Weights of a small image classifier.
Model: 7.31M parameters, 32-pixel images, arch convformer, norm layernorm, activation gelu, moe top_k, num experts 8, patch size [2, 2], depths [2, 3, 3], widths [96, 192, 384].
Training: soap at rate 0.0016, batches of 256.
Rows from block 5 of a small image classifier, named by matrix and row number. Rows with one number within an expert belong to one neuron, the router's apart. Each number is 500 + 50 x the weight over its row's rms, rounded and kept within 0 to 999. All counts start at 0. Numbers have three digits each.
Before each expert's rows are labels from the 100 images, of 14848, where the router gives the expert most weight on average: "peak on" is the class under the peak. Only what is clearly more common there than usual is listed. The data: drawn branching plants.
# router: router (model.blocks.5.mlp.router.weight, 8x384, trained with AdamW), inputs 256-383
# up: expert up (model.blocks.5.mlp.up, 8x192x384), inputs 256-383
# down: expert down (model.blocks.5.mlp.down, 8x384x192, transposed), outputs 256-383

# expert 6
peak on: ground
router.6:534532546553445468503544476528430557557569450557523538470455573485486504404515487467476550456486540452467447617457509486619549547504540483555562449535482554501479456436510551393559598423423546486469485485525501435487489528562508498504360559449492515479510476501421558581502471540503546443581537451598424523492504575437533467538552480516511457429583487433481491492547571557422501481457
up.0:482486413562501472555502447575527518534468527509463462530518468489441509500574539467481461510475467488392504539405454442452500488513511494460566448584505604464375429482497522541467513505523492499489517401471554437502436421531513576440427429531475458476488494529571406553420513477521405539542521504460483439518456582404553418509492511579384462528499501562480421593457466536445470494532
down.0:482535610515552556528476491509468467508590514578512509572385522492538521516453463547519526453534472500451443481580582554622520591518474456512491565510643439490397385376507467415468484484517539514434509480462534547447509476493544562449587474545503491483542410513484621565537500471545640490463481503518555597535387439498498521526504601486543497511387405411478475522525455389483503527475
up.1:467490487488496640558555532541582447510553463559485520473455565535457487501478540467468479572400571545398487455559525487472470595508584584526499466409461438582516439299581547439599423553482518428550524509485542443497533494462453474519463509408438477449419509500468602494510525445498421561588485543531576539430507588566444451582406507540476468479492422566546530493470537493528537450472
down.1:581509384499514445467530440520471429533521608436561457476512547436518416532549521490461512532554471532597606466495428466537451366431421453535452472458537466548481529486491505564486564531553559539489535466528622659467456494456506448624470508599502484538495580535458467542552504381474564540447563540610503473507491454547579459443540435475517501482442539422467511561412530526501424570525
up.2:563512486585499496508536488481457467505448405539416513457470416547523555479443580454482553487522438493478386479476517470517547495445484490541482482451504492413428579571491447524458554434429478493508474508452502537523492474534545578485463496605513584523472431478545505460541566565466483540542499489458480541475537464511587395447515598484460518545510410530520437501566528472412475448478
down.2:376506509506472515415480549551492543539531594469491518540415467454572563514379489579480563402506442476474462506495387536568400554525512501470518485539519499466516634522569433401562412431452491451453522553524428373570500448416467532404403575487463450485494481530422435595476515626434464468374437412485553417547528574536441508530540528466570549506530495514472526516499505435523440439436
up.3:398514448531477445544567483501473367516423416550479469582506581576433455573458421503522567530567529578442459450471564471560529350465563466579456488543447436431490485550502476487561577464464464429566580384465459534565507589524465541486545531479563479505571514538540442433495510558462498519580581520503549502466565538552536551554577497536462488460537408595406462536554478479485482555448
down.3:491469531511499450501433430451464447558468534448519458433398438399507419410545514448553519572493543526510427528461434513476399374523508459539424519479597523591490514509493452558388512351492573550604549549527556536523542446451426532519539510507539508485522494528515488484474550457435492478528468525560483574421372514561497460512461437470508516494503526527508471476522507541430422414518
up.4:398547498486432420397481476536492615531588457414477535550560458564433566457473505531565523549417476532540567459522506405424487434535406418498488428525516401446476479473506491460491525495490453558535486448541476538542493503486449527585524525511519520469553458593438574470533492581476510503585517478448594535481499430472478522534529521579523512543475460518617490458445458528462534531467
down.4:522449490573480493513575605459519495564491513457527456476451455481477546411501527454470518540571510558514499466500424463413475420565466596375481497517562611514495562441419485552459405439413479542514533494558578610446409462509523485468544563576575376493478545517502509462516444535515430502532515537541448407461565567454555522466472550486522539435503473616473467486617460473554511382544
up.5:471541476591465582531509509460466568570469578482544581520504496410527438479495433455554551560491604478524472567507461561456394380558484487550496411507484515543443482543494478501513432547580518438485439452492525513367492431464495407486578539497443445574518532503442436487480521418495481500467399588469509558498480492411428532494463478421526439539443526521488450513465551503410574514510
down.5:570495488452458505455462483570487408441479409470524557497516481496495531447482492498514437407473446541518473496522505473504513501490566584591493489481504469414511372510607519430460558540523535535461518485480411573540577502491462497543570412585536464508441409397586502465494491616504557493514531476559592522471552409490546480503583475561467461497544435512487591517522495464440484505531
up.6:534466468538369536469451470575464383559508563492519524567475430454481494521510561583484464498519473531487572556422450501497485521521447477466603552510571519500435407431494480454475501511442492424474516464476493478449477493435489461512417527671490494445422491512485447562443462499567423496516511555479514535561502563580590386487514482522461466428552517509504420537463492570421482517554
down.6:434484455550517479506418572517474614482507580498477525518458548468620480525523536548486495545602540503487545509573607522527597588468548416512435515555457393488390427474497532497454425524537384540421467455484424368535541525493516473389495466384502512554564468476560572510504494470493511612463514480462521481491442454486376496475626509507461590529541525407487518490478515471551508530533
up.7:455542513398459526498520419488547493503553564444521559509452551532450550512425517615492442615448564435626584389440555436486472428524476533502438540440548406579495538419617410444465458521623544528526497412450496441550464425497481465491585454504447480553431541539416536524509537485511463473415511509512590435491531480505487469487468496347407492554464477545481611508459508383544475470416
down.7:529577482487571555513542588500546505465319533432555474494569483456426570498522471530490466480443479571543571554529554421468477540495532531502468484465564409519596524538474470536502391590458479580447421516452516459464485514460497515569534511566500512593549505415467471500445545433591388489573511455501594473473401560531497497432450450483434484561521482554495525575519517535490502475491
up.8:434489518522447505478460513547476508538457601461542610585563474473464506594522505525552523492502518493572545463498440528548544555525468495435428539469508623554490438489545467518439464395476435438506527454424498543456485492455472524477524492511472580526469514578411468488549486584474524497560448481451386569528460495544488517538570474409447518541489486452470481518546497489544528637465
down.8:511465468450429510530496452587517493493474562528474579472481420444542512446470525561450503528523448476488371464480463437390501516504536561529540490537394426417492534499503521490553534668480472576507494488472485536570432510516491498485471507445486518531396602512475425528496573469504544576414539488583513412506465513550508434463463490496571471453578473518444577451418500426553480482513
up.9:477486463510548462551486542540463515605461447554479580502279437527539412476480525509479464501495456498365428463459550506501491470381563471488467410570553554420514558477426488492530554501445469524506523514590500476561467529581556466443495518536493557451494503475509482476543527566549417542487393589538463420479451544396536413546519379541448568518487460537400485559514491503526519531532
down.9:486575497533522479522466466448477516449445455429519402536509454494512562552547481489496597489499541594470572486431523501483423559608412517506472504472525539444558514446551464557454508531560509411426450474462523544452472496431518441470462403545524460459547505386430467553438490403437499447589510492548528504488567530446497538541562556511495519432455511518561366471571468517479465540516
up.10:426497417442583515523496510518526409433602473573422481479563482467546525588496547438520515686526457476534608525506497494503541509594532607477482495470495502489449517481609483496485478432499445560543488456486497491449487470531494458523530455492500552436549459487502557551456534577485455562510453479502492524508408419474358442528534554528414490530477429480439481463547418467507494522484
down.10:527536453452541482543563547601449546511344420493592590561508541573485475523500447505516397394470558454437422497505610445418491454620491492475503531491421461501607348518534512487440415550501520450468537509552527541537494465549468428552527473483527466533498465582543419382481555449547489508523430510470509466527530539427618545495510439449469483558475561488445529475508510471484592434443
up.11:563470427535430406426536526592511592510478539444568455477494487502455476524411594506490479575455389498509517490515450499466551544519407521470540541554500588535463474585434584497534490498499541471515432546496439606539504440499554552484557515520498503472580450530539439570444489556524497536464433486417485513424492433419463451410492431553567493491542562418500558566407497533438491484488
down.11:439518483512424559503511517397402531522440504602518595523460449545523596463422492569464520420491511506571533405367454555571487533539471556506486568492530540545444490508503477471460463469428460457432492571447507423359463479565566582492521502526635550584524473435529427555508454524466361578513548489581510507396456552507418503537412570490578570477548555557620487531556521453459484533523
up.12:501564440459569421507546529477448552449492509542526522533425422500524439495456566549472535510513431485543473519559529456396564499558442543474508416401552446419554461424556538446456495543524536527500522507509533534518436513460443385548486526535495526484479470568466648559449512584513458459524523465545468471509494472529557598499494473428460447481609527474507506433407507501518510549466
down.12:510509538568460462492550544453490497610479503453502499392580436530441536453431464478560501434496463426514502438490399536527465420628480487458431480610428491474481681488567484524507538408449543433516494502407385401493541515357562509551439506473510459472571503528501502539537514515486571353516487492457572520462521485449553476544441558540539527573563479611587591428476477544549380411461
up.13:527398563430541520524532566578583496589453429487444459450517463432451487568532538496469445490392444473502393488494528475553521602493567608503504444463447456453555429390546621468597500481511498410565571446515569509453538501398528509478403487458435444498583465498519612500512507539475570562557485511459481552492521568542473428538561468579500397497445520574403463478526450517528468514430
down.13:552512499501460494564598525569479436496501523526506565450394510521525476452451409485505548562473454453554477524411454511450463306548437520511438506443511478478465501523540478560454545522562499432631486542542617538510412430479523417503478499579637529535487540585507540494549487395534494442471513525498490431506535454489562498504514491398452511473424529543412584493505472492540447466507
up.14:491539564473446534504557482549474631635528489492484572533457451484514542490523596519443524533440470569487509536440410474507528556503562582537499416626552542484442459440511521540544532527618489464505482367452486476453511438545440452479471489555506455481511566519520439462489486517548438495510521524524419564442494444516623493464525449489527533499448535534444420575450421537446520556513
down.14:507493530515530455458549497561521514473488504473521476514532493479524489491439519454513498526498431483425518493511516406452457406412373476459530547485455540501561593476502472396480487438367527475590543482568453592615484501435461422507501486544500578472503539545539544437485477485540573511499538495452506391515514481485525587457498511500434527495572440570494502477551531490503473448492
up.15:525563520454534531571488508510480445533486439496475466566699510532496522513475531579554567513478565451506441536517485429568564441427476455521404605478470431507476526588552518481476488467518514504547479548518562545526501550564469409488526492447585528569455516443555537488588448455446597393534456530526456519454546579399547523524581462458553582545437540475448425479588514556508469426581
down.15:554445537482515512427510559464513530550517391555425354551443437501514414441546451479534480560524529465383488434544504531509483519509450518407614528511521527442534451441536576540588565456494532519550484478497577467414432432539554493522494479426528462476481487449444446435526522456431478581604555496517461556467582545488581483506465544463525506421479449563506413462569515570502574467481

# expert 3
peak on: ground
router.3:543389555506531455415451483581486582538561472527487502468479425480482528513526511551493534416518532465476446549566545409573592568494557475399532425529414643396567442535502496487553553416487519454490517526536475480492535498428552495558499493525501449532473537484449474531450508534432539552541487546545474538476414499447436389438487511496575496538529516464440511453558515643457539510551
up.0:521522520523608592496528469511533506512459567499502482450457428517471534420530563560420469480553480392505474425375504481526506465540488412506463457540554585579473580553425494505477484565492554436426503515626603526518478497455509579460513508521556527472442478649459550550523514483563428543472533390482480563495493455471516425524556445514491544557512504493467553547367515505574472476533
down.0:439412470568577523508521637539416545543523481516500534545524501497514542423429533475527457541541526514474529534494429493554531528502439477528486485595470539388576384432444455356533566529490454512486456461515480518504521433533487461481524534483439402476535493429538500471510579598517542420500344557486504514501497556489468500504587530488466609572551529495540452477505492542572429529450
up.1:442436407455555540573497604438435474488455485480541593558435486509407489496536431420513520417548475482461514476550524534545540463478440535591507515507548551429540453459526447503495548423500541504584522459480481516479529483521523492562461559531473480555486392477478494527605618571464477615421504558566429405530455493549513543524438451476426427531520503566397598582540527501521458554562
down.1:449510490515485462430466569471452523546478490574468523539534579464516453541524458421461456471405507559552409548530485426479580613556503460521544460522509534526541500527525519471533518533561546510551427524547431544548415506503463555492530454446557381531493470526608529472533456547524573459413451501544507454550483570541470473511502473518468476475514489489454480550363505482521524608517
up.2:480493536490474469450455499439516562480498518452566511582439439531582545417513536453470486461598545466452505466516495411612475444446546393455485461428539568559484578518488525507579367451481541501490553565419468531537549567538482473467526475485517527493474509537488467530551507527494502512465556533583442528478545519459406533431509486441515475462570566505521579445557440519452640501523
down.2:464581490476574561471551392441497502510581409542490489484521519580561502449505443488565460535453384497493538601481568558433453631540405635493618519463461436461415494524512497544583583548474569424350514471516469449522515485491461523490503460502512482468537513531508503432473529454480609530437539508427524463525607629462598488515521614542499465457497490403538575473574488421499517609455
up.3:462476471495437447543449562521558389508597578560522477444427517529585521414530450575526470488547518491552527580524481487446548602480468504493513568559517580443580535491438421576480506515527541484551450433542426482394529556437482555524537491576532483420521453504526548600450506494477455540433504480516580457473512517563521431534534549476524450522523509506485464525566564578514372452402
down.3:507525538521549553551523448481535466436495498566538492485533546513543552476378440586496547454501510458364506534448480467547486722473503550458558504522420427459448553494492515614514523558556488427437448522426507293584484493518477548436477515524507420553517533463533487433592431488521464393488561547408510504496528476501603523454548581473573485485555442464542560484483469372528518566447
up.4:477439542484484483518523447540516596477500411434542467560709484452488532527544509423536453453496458462599629493428484541609529557548508443434552427515500516460453574486534519482430520481545399434514487433435465461485477502463548348439512582523540555446502503517446544495462441499476509410474534409521506523509469520560484520584515567428552513471574495567554450451483551469589481436518
down.4:549422451507591493504515476517544413460498483474503365491477518467545493543478521512465570479452473495429457498505476456457475541576531528563545429434339413457535533584426419468586484512473522541530451448430463509535450522488496569477444513403453483513474516653486497549508504593550485493547560441423453530462510508537559510516469611521553427473510445462488491463525470461503451508461
up.5:547394445457506486476611543463528485404568486562474460501580513558476535579476509439470509589488483503589542489531542484453494426470486583514434509490468421511499498435471541450517527575469404464444525553510564468460425438437469385510534492551449466562483513463513570480478509462612501530508472517395491539583504591584484423575422483441434454506556455582533508481487473545563466411484
down.5:560454505519576485608555488481481551389469488480488508520479494550499570484493537528502555449338440522476587514533422501552448497560484510462494552430429468545524425498568408510548433550542543516535471502488596505557531467457415456566510525534419550487473513495515481494491514364605572529466457611481410556495466470612502591427506470451438479470483467515531504483474534468529504598423
up.6:587546473576503428415507420610515431575452515472472527467388530533484458493470481397534559496520407564495454518449530569470471449546421465463429547534448522546544603590435536610437519540447485519523504574481513516558463392535455485507491511446429514502508531516543536513483478468500504480561553495465525584499480480554495486487480517592437566504599518488531612402494431446487475446475
down.6:542463513464495457458446520391470572463478566473510626544448428585476485427511456380513491463524471455534563555484464644463399473548566536523447438490553567490493550484478453514465483474535448514482437551465473497475457536483517514509512441464398526592539571552475397567455493465507469569485589536556454598505463523564450500524535526474388481536545475476501501452470495447521532398450
up.7:483485501482533520529462540500502453480462534550522430472616503499523524479422463515439532605611575541544570555570504537571645459533501453571539479520508507537503510582377402482418530411493465476473510523565487453488452508452446431496437502481543497401576521498476583529508484452585480426567482496458553508540507534549525530605532566496592438464487465525491459611601522424507502558544
down.7:590482417451579503532456481526537471515563518463478622491365541524437528537569514512526439451461500501504429468571467500478422637515512511543491453502535423418514545484530521504520459554506492620462468457565485478520503502573506587490517546534551390491452416542484489498456468596514566463487424446536422517478483446551541454481490496466517472551538489584375443510395477463487475423487
up.8:556523458501536599536532493471532476500453606427411570507538556574471470580461478457530489445582492470498530461386451595488548375456521499461472530451471490498588473489541556446463419498581476458518511521475515563525471470370464565503510488496522471614559559478552464490516471510595546465469550508497550512490499456505531459455468511524463538455544480500560446437463474452593511501402
down.8:523482501489489495467474576465482453531401509473485537530404429504534471480475515513559534559545476459507474576531508563497533454536454544548449413506458515490469523506415389508427483424509487499496658532364464538557480485516532566508527510561504505548549520547479546466556471557539547565613514504480534567389508513527431491526540444466397434596502560560533510493516507545529327486537
up.9:494558471454509476489416553473487519488542473539588552500495462591505590428457487464502472452465475508415537452437431606453527479556528551526506513500589507433520485506430472591559475505455445467497500500545576460429531445487519518456480520483501587484524481494512496418391503531540478461531507437481558517571414465549435495544491421553440506545489473422566396461505578626520519429489
down.9:469540521592450438516427473496486524561434539497469528566512458484517643442507535561476550494499528534498468419478505395496561645500461462522534564497399449526496498514521539577445536468462513655453520516517395440602489478447562596554528477566553556461453491563587457556575485567526552496411463527544511450558536479506575474475387504581490481516436536552325503476487524462410486573459
up.10:437415542513531480458514512495553439424497419464497519502620424439556517589537479548540513503530587535581598550442522418520569589498429449457510401530590559593460487579427520433523517462478517485412466487495476423568513450511502586494512552584505501514478461557552524564526573428470494464545476528439525530415379465447393423480557497491415480500531466457543481517574524532511582488481
down.10:565436524479548549616543427522450635506500479530484555548336490432453501578539557426524562438417488443544498487454506564502442377521489480544454513443504404474484543481576427558583497498524485452485576518460570445471412558447466452507515406423440492468525499464408451487527425514492440539398482490637494452481445518587592591439434463438527372507505490487576508535430486485458483389549
up.11:514430486456474568474509529463509463517516456428432454515496524436459499478563591487515522456461591463483502556547605436511525422479554531512422429483456489423455419582452475432535550554453518472521467497540493482534485495469465510527542529541489453529445518509595493485498524457448430521505499421454604470556512531525498459500519464540430445494535481407517529416547554544582504464461
down.11:504493504560422481443558456461553516526501501495457347527340518438543510530473511520486456497459534462470436447510515465482494505509558508498488562469563463535512606418491483526550568446521546512547550519516562501504536535548491519404483470521481458433487555570528455460504467441469493401504487439451533499548491555497513522567585540433497563466471404516551458522587524440479502463473
up.12:471602513485481536521507470529356515469502518485438423521507447539461468474540560509499574548561458524461572454516416532568467469514517582522458547526469566600487541457495374528604443456506573491513546538554408436519487469543447495549453532494437394464564573551447545467501457468566486469458534493559530485563547564491489544535468513541515608591454563543461624544349471470442454457553
down.12:516484463525577567454525463513543518440486415514507434522494475511504456518492516442471511505412438460491458485517531506458559527483496566524419541542483445429446596492533606344554535467461494463439499522469545446485597485505491511471490468402515513484519541504424471512491415548508444559426406447509532504549552504542510512527596594577614504462420485530565412532608495574493628489477
up.13:483502516532526447463524539490492411477490459505449545612464505512474391435440403434497476463583540522512539528615549544478600413528515570527567448559514535497522516433578476505547528486502453513499556452566505525485524494464462493589553452466498531496578464428426470429488487538496541551386442529464452529489442539471548480554506485487528470464505506492353508586514486548467509405519
down.13:485529511459512454427509435493555506540467544526482528500451532535475535409531480402510488498480417517431501551481477511454454478499459655490508523376442485511547523564544568514533464543533525441470417479498431552537365512494500541557475404543513451520502511683452427492482584548458538556411474448508455560434454555494562438541548488549514441498578558498462514489508449539511421461505
up.14:446427475410436485524538468538525487544495471473562528479591502465505506487501381529447558563548445633531567589416500540483436533532511431519437526499549444504460471488491438537444506549484457503536447498456642426468586467541448394426441523454440480556448494483402500521429458535530482476549488468508425481428435472490462496475535502485491483488497534598501426547378574509509493462606
down.14:464498554545525351431499500533470521557414435545487519558488532516441554508506525445457569554422562479413478536544476557517454485483540517571481380562507554454491521481468603460595489473475465575485497528501464668378446542498469434557512482473551556584569529399519554490506490474498499519550541584473509492425535530517551453444446404497539495502546486470550522439486527480523468443492
up.15:513530561598495565483496646456549481560445448490513508514497477448443553542405491533414413510570506453569550464566516505553485339504449511500417613475563474458463524440515507550437539451509503510542499493518512612479404441486509483558521482581517537414514481502555493521549502411570462466512466461439490523542522517570575466533494527498432524505492450445520591428464509529452569483521
down.15:520484500495512656497451396510444486451520467471637495518468562566505544526522547484498556518484570485461660580449427525535543487490540476523526597477554570547518558480516393524599498408508538455430506498504552569551506525433454472547513458510543489471571546505481527468521496524574550480473594457516463448608492472469573514491473491548424513505589503433524540528541538410536477562437

# expert 0
peak on: foliage
router.0:546523473486502543536584331426492556491446556532464422468535532465499438451589516522532551555493491476516550561492512503557385537527523548450477467508423407551489493547563537490576456495554484557554507538450539464580496492595518467585436482520416431498503431605485495515534525448482593491405564437574550445579471511458518526538522464508467487407508554536478491476414453503423466487474
up.0:486410492463509476500441423485474513373542457467489472483564454515532508462447461554520405468535545532473482471493576585555505425508621473539620501598606533494498632533455458498534507450436483597495539494499565490481561532434477492531524453462580427538469508491464570552551500500499545395560435464497510467524432415442456373506547613555523519425506389542535485431594508436582521508540
down.0:510523538479458525484488614491598556513485627460532572582451436581464554471528521430532525440494601456450501549573436505472400509521512557506496514421357439596472513529504466534483458576534474545522508468411579507436483501564511439431558415485340530472507504574514455609489446473476431451321511538396464551450479545525443524502497467487453521609535532552502493554437494496530432580595
up.1:461592431464444457496517537451476605570467472452479463475525450442538521535483489501454482590450399537504490543505505517544477436488444561454439545504601636540557447575571531500508550468429410453487463398514589554556487417436568488496531450515515455498526515542556537499509536480495410469466458478487500553453526417447373543616608490439488506458480471534553502528506440489501507599542
down.1:473421521559526539498532461558506476468647609476543576512499532577502431523479535529456507449481474469421507507408410496480561525501546470524584529537448392460496416447491569485572559521569557522493494523492531395416417463610492576420428507457507490524565684380486425475509560516477459606376586576423489500511578525525619478438605410502540494570547515444509521421496455490466431514473
up.2:452560529524519506551494425456476522508536581439465457602478474483477585483425497539426569561435455506470528514570448575489469550558566536429528477476562560539521560535537574459543438526454420496432548446447523457489523506533506450368558535476423479459447599617476465487476478501489392522456504510593589600513514447429496557546515566493512525461513504540474393521480502423567559473551
down.2:459505570497477461526545411499468470449416458528611561482585570548499419547525508500564573591473456513547483527497482485523534392420554455516504508601528463436454484481522468410590523463567554484513436507466578517579472449491500519460422497462561439620587479396400515530510435397459555645457492520550443480486517490521504471577527454568466547503538534421485534528426449555549505498500
up.3:475455527416498475540536534515410548597537551549424496509436488591519523505502490553482485506431536550495440494458490577570453541489484507548487569466494474439517500458486430472513414539538528501416546540579530499487452539548441515550511495443445475513482628450478483415503446500454477507580429448541433472450521536500492485429537445430493545470572580499394484444527559570497607449533
down.3:491526462457509379425474558470479502489470414532546506482413503562520531556540513490493487553588524544525520527687561456534506539543365542593497479413640538488462527477552562385594558513554455533493483448540446536513488503462495521446513441480476457509519510483463534522488554512502449540481513371590533527420449520466481451519474377485388555549559477508575455502529548524518473448546
up.4:449487563475527582478469502516496522396555442544424472532645541488480529469436501419472464587502495503559610417504467540558535496478497561491511440557511349449456510497511588571553389486518461527487553491481494462505486440607463427455519443507532477495495523421403533412425527457526554598524520477471476605401487532554532466513396521486486554510508507435492388570543504548507589528522
down.4:498552451588560452542546520555531533549524497530436502483321536544580510516519530644554503471477445486479400430471446476330411534540501537511532510531557584521559581436521490448470563478510448525465484425529438476472537573520508456555497488483536521520489504526495512449458509436583484461440521649529476511460497478450492459483484502488552492425465561499468507459528396530568491601505
up.5:510501510456540494488476489464497665476490535501526448471511536454557524613484557553446554468467552499562496496451497496459483503477453523487478529566557525459510559560546569444428425404395498514520541504534475492386525523548539514546487432477521457515504526555545523508538531626535492472547520522469520520427489411491419463550527575539600509419523519528543489473452436527503587553582
down.5:432608539447488453458470541500481458535471591462536551588495429506538500459526448384516409464545466471437520485518466589489412433578558416519614440574495496521413506484447538507513525546621468571418537481375509493489530488491465578496523470497437536587441536478510490493488528433514560476513504508555438398498497492455496534549628451557469491581453518460459412491484637473469498588556
up.6:505404445509516490402531417591443544518554514403572373525393422558530500553508467473459499458468433507522508475473462452550578517471458440522451426510592510499480545468463508434592514497424519540522526540507570518450561445450477549478518563385588459513523503434508467452465435479509481512482452518548463532600579516475450493490523486585532588553484518547485537519436531532556601387485
down.6:571516481530478502488516517544503527441505570550464489368550531474426530468500439546423539534544613402486532514545449533528480422429444562478572533516423500475557453497498487494474428548487506469552520529450428571488608464561468448551555523498549507555557454553510582505549459568523509514502578337454450418478552573482562496506530495484504568459412567506563560624460587456393545530597
up.7:434548501530468525454477448460550482551526515507545566410439481578462470600587461459521462446481406461466457519482468471518523553404448392511507478413547475441419365548438433463477458488456478459427414496465492505505495467478527580560472470492430424468462441487578540555472553523465465405545516545519473500568535543496506357438576568478477489474574525501480473529493553507492426499380
down.7:552465509476516549431455502536461448481466487557478566526496469491511540530488456481476445519342481555520582534498553520519589478493476529467495530489608557521544469458475536470462494441550497397496468553574483559518405525435514378503455522462537527464482454426460537534454421509409444527476497413463527464509516416526524577480481547572421425490524585530500505496534485555676538342564
up.8:524521536440471587492507500541448353449467452484504466485569477559473551597540459550519413398479493470499496502501451405539509525426356457446464508519480454476481433433519403446491542533441450536446466470596561555409553532512528519493493529459459506559560422535491523480544459483535505511577577534419529463579576555435437518413453477471437544540477543558537517491560542542491474528518
down.8:502449495606550436538522518422475551497566426526533611480397481490394470472516513425476442548513446629443418479526492460435475543481530466579455546601562504541506471500502503482515499444528539526505550475450355508479500414506480469533499488492524469529598525401441500498563500486575536576497496498520514433412535412453596396534438498561550449472572460528509564473524543480497479578417
up.9:487536492464524501490507596504562495528436577494427515520551552422535565447528546407406417447544489547519469453540511491470470529535551467559482540637597540510452495492552492568384410451419560499478525405536536539450567473552490467472581437436441416479531459492542451501571495527519556413475515511462548531502435499562447533461418491494552618531505490442458497541469402513483448437499
down.9:465498453509447482609512482533477463545529563470428499453443473553469486553526400463589501491533443527586494516523524546533526515564441516422612554478469453514452483576460447575508432461463452493488423466584446419534457545527417521475486511553423398561450479515522424516420589502444466616516536408566495534431512531527480444457490447546486380510552547421485563437525469421454538537369
up.10:478486533520629471532485601464535433443502500504420486504507418528469507557539571538500536530552495481559542506516542520458544503367500444468481458442491494488521485456500505522529471557507588440479431434540444519477600552501530443544462491539505535509491389498559493499504464630511447563414600500530504485482515527523591512502436529637449444501481482386503413614439495395586507567412
down.10:418413500510493601418455443443547503551590577544493472465577562477633468488464491497560443442519459479544479465484497510481559562425501493488504542472557500538489536498565450454517537432520443494418433505484466469489543487538535571443468495496589560446513505481475494439451500454543401519468470424452527585621466469480527466475461489450459493471479559531512585473562472556422530479495
up.11:433482454445563590515549395472523527394526525424508414504632464438542462471516517531532496548529580496635555476538502427569578577557514493461449493482582547509484495563488457506487482488507423508505504439505556494438517551523457323515542553554443502514539503432409553513528485497453516464435566462491505521477454480512413608598417561499448571437520532472530472564531552511483563592567
down.11:488506518482520447458454383502578525586480654394518523515431525481445531522413572558570501478534440431457462425462444539422464423512486519454521522457343409516507560586495500571466457529531470603552441500529507449538522514536533544404485505536480529551473506657470416454485551529539487535467550640477479508496552430583591471484498411504473548458530466480476575448500466443450469585422
up.12:414551493507443482488445469432540480477597509491433469488642498420505473487487480529490493657556537519524547500411425449545650525450446509480436591475576543503471529593451531530461553444538408569474549462502595491522577474464502520483425480481490502493529436594479541497547479477410528515418569345512556530463539525493453434561536563519525547548547566527455435509534559504472490424524
down.12:503413535431578403499529499492571525581545570462468498504263465607503551488534515586494476435458440491446426461565509562508383479508486573475497459463415526481549503565560558474589436517432458439450423529525506487517475515577465444400523560444529489550548527527482498527444545562518545616519506440487450424490480489513545525499535502530507452511507629473506552515445375483582462606568
up.13:492482551398465434464472542479459533449504596470471502448463467474516592532393582542466527468582479513546503451476469530474568448531469430503492529453594519505431568531475494490530588490484439435564503480473425567471499473484503576498467491439448545570452527597516457487544478519519555528439488467377455487385592533541483497473498409572482493600477477480528462476548503387529474526439
down.13:482518542475598488473549450459505583553539523464488539447517511525514513470469486493494432512448421494456547467449462566491460446439523500593555392564547588485498437536514592465624538539465498515370520473508407456432589446563499579504486431444571406477515502492519565516453467437467586492487551526497460437529492423470478481494502602420609545581524627505559533517511490495531479540525
up.14:420498512525513505490452527328437552498475547517547451496479509570557578507490519544508535426450477470602491547509515507521453501502501551538417585400506617505423425576528483414436443526549437414494472522520463594506460489487521545556613581495541366528466520479471442482463472420473465510499414421474448480479561485486502494428525526506445495499425568481566509517540494455633589425535
down.14:497571500374473530497606445565435528545527541506552571496502471532560541527505537498507546560533429466471581495460530516447543527472590558511556489504491482434519605474479512443569458439487544547426538418450542433577497503522447469540360562459497455562602523465440480438465600551470529545564506569507482519532478552582520434497539533532479409504531484533481495492598477531537499492538
up.15:533488550431530565523603499564572482349530539392553492499461533498586546436510495628408509395502478496514533517556467611499538493516493463536549490500521472486461541512454450421540397477387456646509437490524474515521439495492449633542476623519571523520461541558529411534496526536533479497542538470432522421405560423581439519432502418524446580495556377440496551521449516518476441500554
down.15:471465423475520545566454479567540551479439515552582524503607537535473485512491478460535574565422494514651477424536576521506576525542523540517394563536385546512511439496482511510363466573527471474488458471548559654427458511527449488499494507499519534557467521437529548483544528446504470482515428557433462507564531473511493532469525537419438571437485572500627479460524535459547494525472